{
  "encoder_arch": "convnext",
  "model": "image VQ-VAE",
  "dataset": "histories of elementary cellular automata, time running down",
  "train_examples": 147500,
  "image_size": 48,
  "crop_scale_min": 1,
  "horizontal_flip": false,
  "translate": 0.12,
  "bottleneck": "vq",
  "downsampling_factor": 8,
  "encoder_isotropic": false,
  "encoder_norm": "layernorm_no_bias",
  "encoder_activation": "squared_relu",
  "encoder_mlp_ratio": 4,
  "encoder_inner_norm": false,
  "encoder_moe": "top_k",
  "encoder_num_experts": 32,
  "encoder_moe_every": 2,
  "encoder_expert_mlp_ratio": 1,
  "encoder_experts_per_token": 2,
  "encoder_shared_expert": false,
  "encoder_patch_size": [2, 2],
  "encoder_depths": [2, 4, 4],
  "encoder_widths": [64, 128, 256],
  "encoder_kernel_size": 3,
  "loss": "l1",
  "latent_channels": 16,
  "decoder_norm": "groupnorm",
  "decoder_activation": "elu",
  "decoder_weight_standardization": false,
  "decoder_padding_mode": "replicate",
  "decoder_widths": [64, 128, 256, 256],
  "decoder_blocks_per_level": 3,
  "decoder_block": "basic",
  "decoder_dropout": 0.1,
  "decoder_attention": false,
  "decoder_upsampling": "transposed_conv",
  "codebook_size": 1024,
  "residual_init": "scaled_by_depth",
  "optimizer": "adamw",
  "lr": 0.0012,
  "beta1": 0.9,
  "beta2": 0.95,
  "eps": 1e-08,
  "grad_clip": 5.0,
  "steps": 12400,
  "batch_size": 128,
  "epochs": 10.8,
  "lr_schedule": "cosine",
  "final_lr_fraction": 0.01,
  "warmup_steps": 240,
  "weight_decay": 0.2
}
Rows from block 3 of the encoder of a small image VQ-VAE, named by matrix and row number. Rows with one number within an expert belong to one neuron, the router's apart. Each number is 128 + 32 x the weight over its row's rms, rounded and kept within 0 to 255. All counts start at 0. Numbers have three digits each.
After each expert's rows are labels from the 100 images, of 14976, where the router gives the expert most weight on average: "top examples" is what is common among them. Only what is clearly more common there than usual is listed. The data: histories of elementary cellular automata, time running down.
# router: router (encoder.blocks.3.mlp.router.weight, 32x128), inputs 0-63
# up: expert up (encoder.blocks.3.mlp.up, 32x128x128), inputs 0-63
# down: expert down (encoder.blocks.3.mlp.down, 32x128x128, transposed), outputs 0-63

# expert 0
router.0:113106128114176114138111110093103150121127118164120094094148175170179111149122137138149086181151077164137119127157080147130119164096168154132203167079127133144083058081102146149183171123084129
up.0:169124213113175102093110145136102175084098130108140158111098109147099151140083064073154093144062154123048118121093096117126167116106131160099133170105184166165146114134106160109158102112166134
down.0:129113191104072098136122136095141095152135100198095142158114181177172139103074155106134135150080118121086111065133122066166151103121081130117110121135131176153073214108142115106152109052114043
top examples: 000 turns on; large cells

# expert 20
router.20:123131097170129105064076167096134081143149140127192176126110136115113161177095126142126105159105076129165191126163153093133108141210095154127138129145112151107168131074099126167098110123137149
up.0:132024146171124105097105137126164058140094137126151110093095120156112153156121068172066129129092138144114136095168106115121123116133133112100131130067172133069108112090142123141094145157122162
down.0:086098128142170232140109126117135064157119196103101128122146104127094103112104092118195140117142139127145165131107093188141252119144087114120115127167122141096115152153125113115154086146153167
top examples: 001 turns on; large cells; sparse start

# expert 4
router.4:133134127144080098129101115121135132148071097121155104103171116148187142147160128105145177154119128127100109169067209146103187147127067108147122130101115112086151204158163166141133154119105061
up.0:121099100110108124147133117126127087086152147103127099056185184107194101130206182058174162077210119142149097156109168166181150092134093103162125123102090107111121126206115137139136144094074098
down.0:116044130150198109129102117133153140093098167181162179142168157079085113136158132127135151100150122182091127134064095120087156142112111157108128133071145129095137114097152126119113125149129160
top examples: 000 turns on; large cells; 100 turns on

# expert 7
router.7:101153102134061108144111145102129130130144205087162118164126143071110122119104157115168183146130092143150084083151121100140154177122113110161146165109094155146104141129167171170160140110122093
up.0:102132082110128098129146101141179182099107105144152156132191084176092119127176132077060148096171145168174122145116177147090197102144166126158101126099107099102142138128106115141114195161046144
down.0:053100130171089104119089118138137169090130129124093161145136174162186120124109083129157119133126051125099147139120176127133142108150140194128088127114119118115098178155117119131133058079227124
top examples: 100 turns on

# expert 16
router.16:123164140141157066107118128112139168132168127141158121142157143127180127116143106089072144121190028067082137153122091148141148107195177138131147171110102192157098109128100130143091120075124085
up.0:172144149156064169119103118110175155130144153158126085129159151066096154096176117136116144120094057096123150122123101130141141068138186172051113135110109125113120106118119118148102189086140070
down.0:122111139129120119145161136092092115106139149116070152141153119101219136134114064133136119058115143114155110135118167120178143142153128114095101147119099132163148123166204088127124095069193127
top examples: 101 turns on; 100 turns on

# expert 6
router.6:127119094118103131116158160113111162128128098096121108119123149130153084095104106087144117077172126089176159162127164180128172104141108135139153148111116076122152088198090149116113119142100080
up.0:101101123093125166083129079133135138143126153153179064098186171125190151137105140189156115071104075101129196088106111101100161147097146121079147130130119144110121117131155127123132192159074094
down.0:147072138096160154164138121128111148134095127083183158158177170075115098101134161150108140137115103147090118149148135122192107087134130140156152128071105155194084150157156141070155170161159128
top examples: 001 turns on; 000 turns on; large cells

# expert 15
router.15:172108125110103123135163140110129140134099095182115059138117107178132166086202109157104166066146099143188127116085165182146204103080152159153139181098128116095100100133142103112155136109108086
up.0:101104115092105098167170113109057135156101123133147103090165089149124066100148175137161138105114155115135099145122139111114169122183100140107119131143143161117092100129161103158159121152063092
down.0:111089124087115040127137123115115158135116130108095101126141140126169136136180133119155119127118115146155139124152133142065157158110166119154038122090135115087154136040096137160162194200203088
top examples: 100 turns on

# expert 14
router.14:117115157100090093137162138125165116147107088075120067147085129154194101088111128111048200115094175106148067114123155177092153118071168080150098118179133091165149175153131143129094160184143172
up.0:106101165105142116152127150121127151083068143090147124089118177097150162145115121145121127138109155084125089060105106110187140132089085181142112151073199123114093130155167154069198129125102108
down.0:130143176176103187129160112122120158121146139060104125064169114137189132129167095121112131121159091174135130114093123178096178094104155124094108155137144090088124048148124119111111079158106119
top examples: 011 turns on; 110 turns on; 010 turns on

# expert 10
router.10:120100087096153140114062128127082070112119184148101193076142112055073095167069138098124105162120133127150113098139110113129117150164093163125142065126190121084114120117140119113157121145147171
up.9:136138144123152179170150138111094118123145196117113135123109202140062069126094116070105117109151146082119173120151110089130121138172112082131155118087136127165112110114139133134149190109088147
down.9:127133147165163194120167131130133146163102186114111099156172134147185121129123084120052120114137153090081143113142118130116232073120123112148112159179099119111127103167145110116130135157180110
top examples: 110 turns on; 100 turns on; 111 turns on

# expert 28
router.28:141192106107070140132125132123115061123158197146155103127118173122101095113153126184174104119177112147140089153161184151147089160088077164144139112159112118113182113058111090125151101108140156
up.0:126165051145125081168133087142126171162115125155123086147173185108179122119098130107159170169106108162118091148092111133161147168150093146099156063097110120098160093139135078125188122119152177
down.0:160121122126123020132099140145151151114119165117129112155154194218138122118160075107104137140120132103132156114182052137145132118120174114151103130112125125137101089087133090090152147196111106
top examples: 000 turns on; dense start

# expert 24
router.24:145142144153137134111130123098129153131129083132113086103123116200162144134106102178153146097113168105095131070095125133095130144121086135102124191103087103148101148104125092147161103130102105
up.0:190118066117176163112120086160105144126130157075192113117098162123139141157085196120058168107142138181159103096161161137138105115129076096153131132120128084161126167117120127113191150099167162
down.0:118127159121149134134154123113105137140055191109207137107161108111128133135104107101119128149109184201093168070111100100120104154144126179159214145115152162146109052177121117088147117170084083
top examples: 110 turns on; 111 turns on; 100 turns on

# expert 23
router.23:096137102129197118125135168106149068156127093098157091139132136167122143130176166067069197077134157142186161093151058151127201100131213141136100153089106159068116142162143161141121132119094115
up.0:180087166098128158093076136150095122131109098154121134112086076170131128130161096090104106103160121148137163130119076101132170186088174159170149124134166193054124109138116120119133140134156053
down.0:122094146171178192134110092176153118135135164090157118115090142092078118116133133131077110150117199102076125159148085097145194092134124145172119130193139095171160174135092148141124155121095098
top examples: 111 turns on; 110 turns on

# expert 11
router.11:173148127133090100093142152101142137137096126155107180153161100121116133101107082184167100137092100138086137094059186091095111153135114112139154130131082127136128156154147161176077099124140139
up.0:117122120142083153150120124126103152147167090182127134150106063094128114104080136077166147104145112126128106126120141110128142116170114118140102110211150111083139139138167105147148076112220133
down.0:086077161134175089146124140097152207158129150138103142175165064119119150132079104100124128118145103203111156132108143153111107118129099125129082138078144173161181092151155124132137086105189166
top examples: 011 turns on

# expert 21
router.21:086163085145144101103159137096169082138119157082100129155120114180123137152149147150136193129121103143179070094106097088109128155125107128168115074140079105087149184144133144152130160148143197
up.0:124182114040087099123152179108127111210099103128152159158092129138090147141111177146166088100160158156161183115123101104131159179094099116154106122176131133123111139171144147140101153101106131
down.0:199135107090107142159118154105107129116135139124095100110132106178156129145102050110150137084102094123121148153194192080160101124121080145108102115165106162125117140146164093142128060078132099
top examples: 000 turns on; 010 turns on; 100 turns on; sparse start

# expert 27
router.27:135178057190133079144118138130175122095157150120131133110092097114050131136119138115136154125168121137138127130121094149073203171142110122130064133150079128088083087152134136109129179145128101
up.0:097066114160118168070126085193185117109077130110136110131127116097178116160137113161088118134068171060181145147117126095182102122147112188074109106086136133152157076128096120129115129164122140
down.0:139117124129123187113140117173136156069110104079097133145199158124161148147128077104114133127141159161096098110107130120163160151103143156095157156115153110153084121202109092165130101140095108
top examples: 111 turns on; 011 turns on; 110 turns on

# expert 26
router.26:116093187093112090143164161113108130137158150108131199170088152166122101103126042166177094167095182159089129160070126128110154151070128116140173134184163116152140062138147149116063150135120137
up.9:101103123182203191111125149133158126113079086080136154152075164142130144183156111118073136175099146140070182104154107126120108045166140195130119156144149196112166141165110139166094176152142145
down.9:124192158093115065133137151095136104125121101162085153082082155139110138162092118105153183123100081125056093087127053117134138139068100135116197158170150177145117179118166117136089076102096109
top examples: 110 turns on; 011 turns on